python train.py --arch="edsr" --beta1=0.9 --batch_size=128
Rows from block 7 of a small image super-resolution model, named by matrix and row number. Rows with one number belong to one channel. Each number is 128 + 32 x the weight over its row's rms, rounded and kept within 0 to 255. All counts start at 0.
After each channel's rows are labels from the 100 images, of 14976, where the channel reaches its highest value: "responds to" is what is common among them; "peak on" is the class under the peak. Only what is clearly more common there than usual is listed. The data: simulated grey scan slices of phantoms with and without marks.
# convs0: first 3x3 conv (model.blocks.7.convs.0.weight, 80x80x3x3, each kernel summed), inputs 0-79
# convs1: second 3x3 conv (model.blocks.7.convs.1.weight, 80x80x3x3, transposed, each kernel summed), outputs 0-79

convs0.4 [ 59  93 128 141 122 120 107  75 105 119  95 104  38 174 146  98  94 184 135 102 177 152 112 126 126 145 137  92 143 118  76  59 179 136 119 144 124 187 104 123  82 162 122  94 152  68 135 120 170 114 149 126  94 102  75 115 171 109 121  79 160 113 149  74 123 133 177 101 170 141  90 104 127 130  95 130 131 117 115 130]
convs1.4 [137 157 105 171 127 128 110 174 139 136 179  72 155 134  66 170 172 103 198 192 108 105  96 119 121 151  83 173 135 149 174 167  99  85 113 111 151  78 130 183 105 111 170 128 142 123 111 119 102 130  53 114 164 107 110 171 105 130 117 164 138 109 101  91 141  95  97 134 118 125 167 165  99  99 128 117  44 129 132 128]
responds to: chest
peak on: bone

convs0.77 [ 70  89 109 129 125 100 192 102 150 122 135 122 102 159 167 103 129  86 122 143 147 190 121 125  88 150 120 168  68 110  85 107 118 120 128 134  78 131 138  28 149 158 147 160  83  67 114 148  99  99  92 130 156 134 106  96 122  95  81 137 156 147 108 109 123  60  69 128 115 123 103 159 159 163 127  89 150  74 118  96]
convs1.77 [177  88 173 176 115 178 132 158 207 159 115 106 145 140 116 128 118 131 102 104 129  99 153 152 121 146 132  89 118 127 150 156 133 108 141 130 174  51 121 120 119 112 166 155 119 177 180  59 144 102  99 176  99 140 161 114 141 162 223 121 138 163 154 105 108 116 201 157 148 118 159 151 134 166 154 115 143 123 183 130]
responds to: chest; noisy
peak on: soft tissue; bone

convs0.3 [ 48  99 128  90 157  98 133  94  91  93  89 159 154 130 172 120 150 142 110 133 142 148 101 128  97 117 114 148   1  96 183 158 168 101 140 141 124 121  66 108  55 139  73 154 119 117 145 137 128 104 164 128 146 151 112 109 135 131 106 110 100 118 142 153  65 111 114 119  99  85 125 113 132 122 141 173 139 164 152  73]
convs1.3 [188 141  89 127 122 131 138 117 169 184 142 159 102 124 117 101 143 120  73  80 112 118 136 129 106  71 158 189 146 112  38 115 121 138 141 118 172 189 170 129 115 163 120  88 163 196 129  89 101 128 118 108 117 105 108 154 117 103 129 205 150  92 144 118 150 163 169  92 132 158  78 148 191 133 132 121 117 153 178 122]
responds to: noisy; chest
peak on: lung or cavity

convs0.6 [109 134 147 122 200 142 116  67 127 120 110 146 121 180 126  95 160 131 103 154 132 170 154 143 114 124 147 108 166  54 133 115  97 152 144  99 122 125 138 133  79 156 182 120 162 117 159 100  54  76 131  61  95 116  68 108 108 120 117  57 142 116 115 135  57 118  92 119 136 120 159  86 130 152 125 126 112  40 144 126]
convs1.6 [146 122  55 117  91 209 111 110 135 157 182 108 133  95 136 138 161 169 128  93 139 135 151 118 102  94 117 122 125 206 134 113 101  74 187 127 126 133  91 134 130 119  91 184 136 183 126 138 145 125 114 207 181 134 150 176 147 157 110 116 122 129 156 134 159 127  64 131 133 128  83 177 192 179 115 111 138 114 148 139]
responds to: chest; noisy
peak on: organ

convs0.1 [ 67  99 134 131 133  99 142 115 158 149  98 123 104  92  65 110 167 141 133  77  74 123 140  59 125  82 112 151  56 104 161 128 161 131  80 179 139 160  63 159 184 115 179 131 129  99 118  76 107 141 115 148  88 178 145 167 137 167 123  96 111  93 109 106 117 151 104 103 123 122  92  94 144 138 144 181 133 100  76 150]
convs1.1 [113 143 201 154  96 147 137 158  89 121 168 144 164 141 149 163 101  97 111 179 148 107 166 169 124 120 143 173 132 111  98 153  97 162 176  63 121  94 140  67 191 155 120 163 111 162 111 146 153 150 125  98 144 132 167 150 147  69 149 115 125 161 144  87 141  91 120 138 150 174  96 148 129  94  99  84 108 123 229 137]
responds to: head
peak on: bone

convs0.40 [160 110 101 112  70 145 137 149 126 125 155  51  89  94 166 102 147  64 161 141 143  94 148 169 161 185 138 136  94 128  75 107  64 153  89 110  52 136  92 150 136 143 147 136 103  83  73 116 111 130 136 108 112 127 141 115  89 187 160 147  71 111 114  89 166 134  68 109 114 122 158 106 141 116 137  81 152 146 112  92]
convs1.40 [100 137 150  76 139 112 123 152 125 151 100 162 124 106  93 128 114 103  90  75 112 159  93 111 147  69  93 133 129  62 119 192 125 127  59  74 160 151  76 155 169 115 133 122 196 110  85 116  91 168 109 150 127  85 171 153 103  99 143 164 124  75 109 135 125 120  31 133 144 107 127 141 160 123 152  76 111 129 113 118]
responds to: chest
peak on: soft tissue

convs0.42 [ 96 112 180 167 122 137 129 131 112 136  75 140 179 114 121  85 112 143 130 166 135  97 162 144  75  97 106 100 176  99 167  97 145 167 122  60 117  88 127 141  80 132 132 132  75 142 113 102 109 100  78  94 136 153  95 127 138 188 192 120 128 136 142  62 142 173  64  68 131 164 145 193 169 160 127 115 124  98 130 140]
convs1.42 [ 85 167 117 147  94 114 103 131 151 120 140 158  93 114  60 150  95 179 125 100 116 144  86 139 104 105 152  92 134 124  80 121 196  94 138  83 125 242 130 103 114 121 104 155 155 155 108 148 104 128  93 165 100 155 171 133 123 165 148 174 126 151 128  65  82 195  93  73 127 108 140 121  93 106 157 146 129 160 131 106]
responds to: limb
peak on: soft tissue

convs0.28 [139 151 193 119 161 199 133 144 194 127  79 175 143 122 144 117 178 134  99 123 133 138 130 153 121 140 180  74 155 131 133 148 163 139 136  80 101 111 120 161 146  79 135  77 152 131  77 106  79 168  76 150  87 133 124 166 168 101 145 176 192  82 137 137 120 168 111 111 101 129  98  79 138 199 153 150 130 147 119 141]
convs1.28 [113 171  97 127 142 144 123 128  79  82 116 110 165 135 143 129 110 119 130 168 111 160  62 122  93 143  81 139 139 136 121  96  52 126 159 202 131 217 124 154  89 182 146 173  42 171 140 132 122  87 139 149 117 146 120 141 170 157  92 110 142 123 171 114 127 123 152 159 127 131  75 171 147  80 122 152 147 135 177 133]
responds to: noisy; chest; dark spot
peak on: lung or cavity

convs0.29 [158 142  86  83 154 195  29  93 105 152 103 136 152 152 111 112 115 147 122 122 133 116 164 113 150 127  93 127 124  81 158 107 151 157 114 174 168 138  79 166  95 138 143 137 102  59 136 107 113 107 187 107 122 110 113  84 114 103 164  71 118  77 152  88 104 126  48 129 142 159 118 147  86 126 109 143 164  75 138 156]
convs1.29 [164 140 139 168 119 102 135 146 124 137 110  70 159  98 197 152 129 126  97 112 112 152 115 123 123 120 217 140 129 141  96 153 126  63 112 122 116 137 132 105 101 113  83 110 133 223  97 129 150 150  82 147 109 125 131 165  80 211 133 106 128 106 118 176 176  91 113 129 117 102  97 127 199 124 108 149  64 171 145 116]
responds to: limb
peak on: air

convs0.21 [106 108 119 110 106 139 121 104 119 162 120 111 104  84 121 160 112 218  90 152  90 146 173  81  89 140 109  81 114  93 137  53 110 155 131 133 129 147 118 149 102 151 137 178 114 149  98  89 122  79 129 132 157 141 115 126 129  79  49 183  93  99 128 153 110  84 127  93 125 113 119  91  90 228 141 165 127 130  88 133]
convs1.21 [175 129 110 120 109 144 138 137 157 102 133 176 106 164 167  76 141 204 112  78 117 126 115 139 152 122 128 104 120 124 129 123  88 178  89  86 134 101 108 103 129 122 128 152  45 181 174 119  98 133 147 148 116 112  75 103 137  84 141  94 132 103 140 118  65 136  86 231 144 145 195 136 165  89 124 152 142  86 122 133]
responds to: noisy; chest
peak on: lung or cavity

convs0.8 [ 46 184 180  52 172 101 134  34  83 126 169 102  94 119  83 108 132 150 124 101 124 148 131 101 122 149 117  94 147 137 127 111 142 104 110 124  95 128 112 121 114  98 116 144  99 128  83 113 174 188 162 134 157  58 113 160 115 132 122 130 134 135  93 111 181 152  96 148 175  82 128 139 140 151  95 127 145  73 117 171]
convs1.8 [207 136 112 207  73 144 118 121 160 118  89 174 136 180 165  93 132 107 124 193 134 149 135 148 146 109 139 127 127 165 106 150 146 156 148 159 211 151 201 157 114 120 182 148 141 162 126 127  76  83 111 122 155 191 113  83 134 119 140 109 121 101 117 178 156 157 160 100  89 177 114 124 146 113 119 161 142 149 126 125]
responds to: noisy
peak on: lung or cavity; air

convs0.55 [ 58 114 116 137  43 127  98 115 114 120  98 174 146 105 157  84 107  41 113 119 145  87 105 105 112 100 117  97 111 117 129 153 110 186 115 118  82  83  69  84  92 173 191 166 108 183 129 120 113 133 137 102 137 139  80 150  89  67  86 140 125 129 156 122 126 138 138 126 125 106 166 147 123 137 145 111 159 171 135 183]
convs1.55 [145 187 186 129 131 164 142 109  75 165 126 112 152 119  81 175 131 100 117  89 131 103  90 141 107 186  96 191 126 121 110 126 116  81 115 145 135  92  90  82 103 115 153 105 126 132 152  88 154 125 173  84 106 126  77  91 163  79  91 146 130 102 192 102 133 102 131 126 150  47 150 120 137  84 117  59 109  85 105 136]
responds to: limb
peak on: bone

convs0.30 [131 166 170  75 148 191 119 204 104 177 142 156 115 129 173 114  80 146 133  83 125 135  95 162  89  99 116 164 112 131 142 119  92 174  66 185 101 120 118 112 135 156 135  99 155 153 137 119  99 150 177 133 127 123  79 136  99 152 159 137 117  91 178 117 146  83  79 102 118 104  97 155 109  85 121  95  55 100  84  94]
convs1.30 [153  77 120 154  92  80 132 119 148 113  93  96 142 109 132 176 131 117 144 142 140 112 174 103  85  89 106 103 121  48 119 142 103 137 157  73 149 101 175 118 110 164 140 146 108 144 126 108 185 163  37 102  98 128 145 110 101 106  72 149 127 174  63 129 108 117 136 122 129 171 109 152 173 149 152  90 210  93 113 137]
responds to: chest; bright spot
peak on: mark

convs0.78 [109 147 132  91 184 120 133 110 191 133 156 122 121  91 114  99 123 144 112  83 104 203  99  70 116 158 107 157 184 159  74 144 119 155 149  75 118 142 130 111 157 135 107 112 164 118  92 114 113 136  97 162  27  78 121 140 102 146 143 110 181 103 107 151 145 100  95  70 105  70 115 158 133 106 152  98 103 163 127 168]
convs1.78 [115 139  76 146 114 131 116 128 141 111 110 115 100 125  96 147 157 129 183 224 125 121 167 151 133 114 103 119 118 113 155 166 115 128 137 148 161 151  90  89 102 141 114 153  82 134 148 107 116 153 154 111 163 130 155  46 129 106  98 109 131 170 106  83 139  95 136 172 208 163 132 142  89  58  96 110 160  29 112 149]
responds to: head
peak on: mark

convs0.64 [134 137 125 107 116 122 131 142  79 135  99 131 176 108  94  86 131 111 176 171 101 131 111 104  77  80  59  91 127 114 116  76  77 127 139 103 106 140 112 180 162  75 119 136 138 144 126  68 128  81  79 153 118 144 106  85 115 150  83  86 154 207 136 153  59 120  92 115  86  97 152  96 162  86 129 109 124 170 131  96]
convs1.64 [123 154 147 128 146 114 137 148 155 149 171 191  95 150  86  97 134 141 111 100 137 138 140 140  97 137 182 101 115 166 111 109 184 129 157 129 203 158 188 115 122 148 162 140  93 177  70 122 123 101 125 139 113 109 147  80 127 165 103 193  92 101 156 124 165 203  95  86 103  99  96 153 132  63 136 193 158 125  92 122]
responds to: chest; several spots
peak on: lung or cavity; mark

convs0.12 [ 96 156 116 115 128  68  80 139 131 116 120  68  91 157  66  97 138 147 111 143  89 129 124 139  91 150  98 108 135 154  45 139  97 139  39 117 167 116 101 135  98 163 163 127  95 116 110  82 151 179 103 124 131 119 165 126 105 202 152 202  82 117 117 121 111 175  94  94 179 121 136 128 124 128 144  98  91 141 132  96]
convs1.12 [153 130 178 132 128 119 121 118 170 143 133 143 132  98 108 131  76 150 171 156 154 155 132 114 121 110 116 150 115  51 125 164 166 109 175 156  99 153 148 114 140 109  96  87 148 115 121 229 124 134 139 156 101  83  63 163 175  71  99 135 127  90 175 118 169 104 169 171  52 137  91 110  83 104 125 158 171 134 132 134]
responds to: limb
peak on: air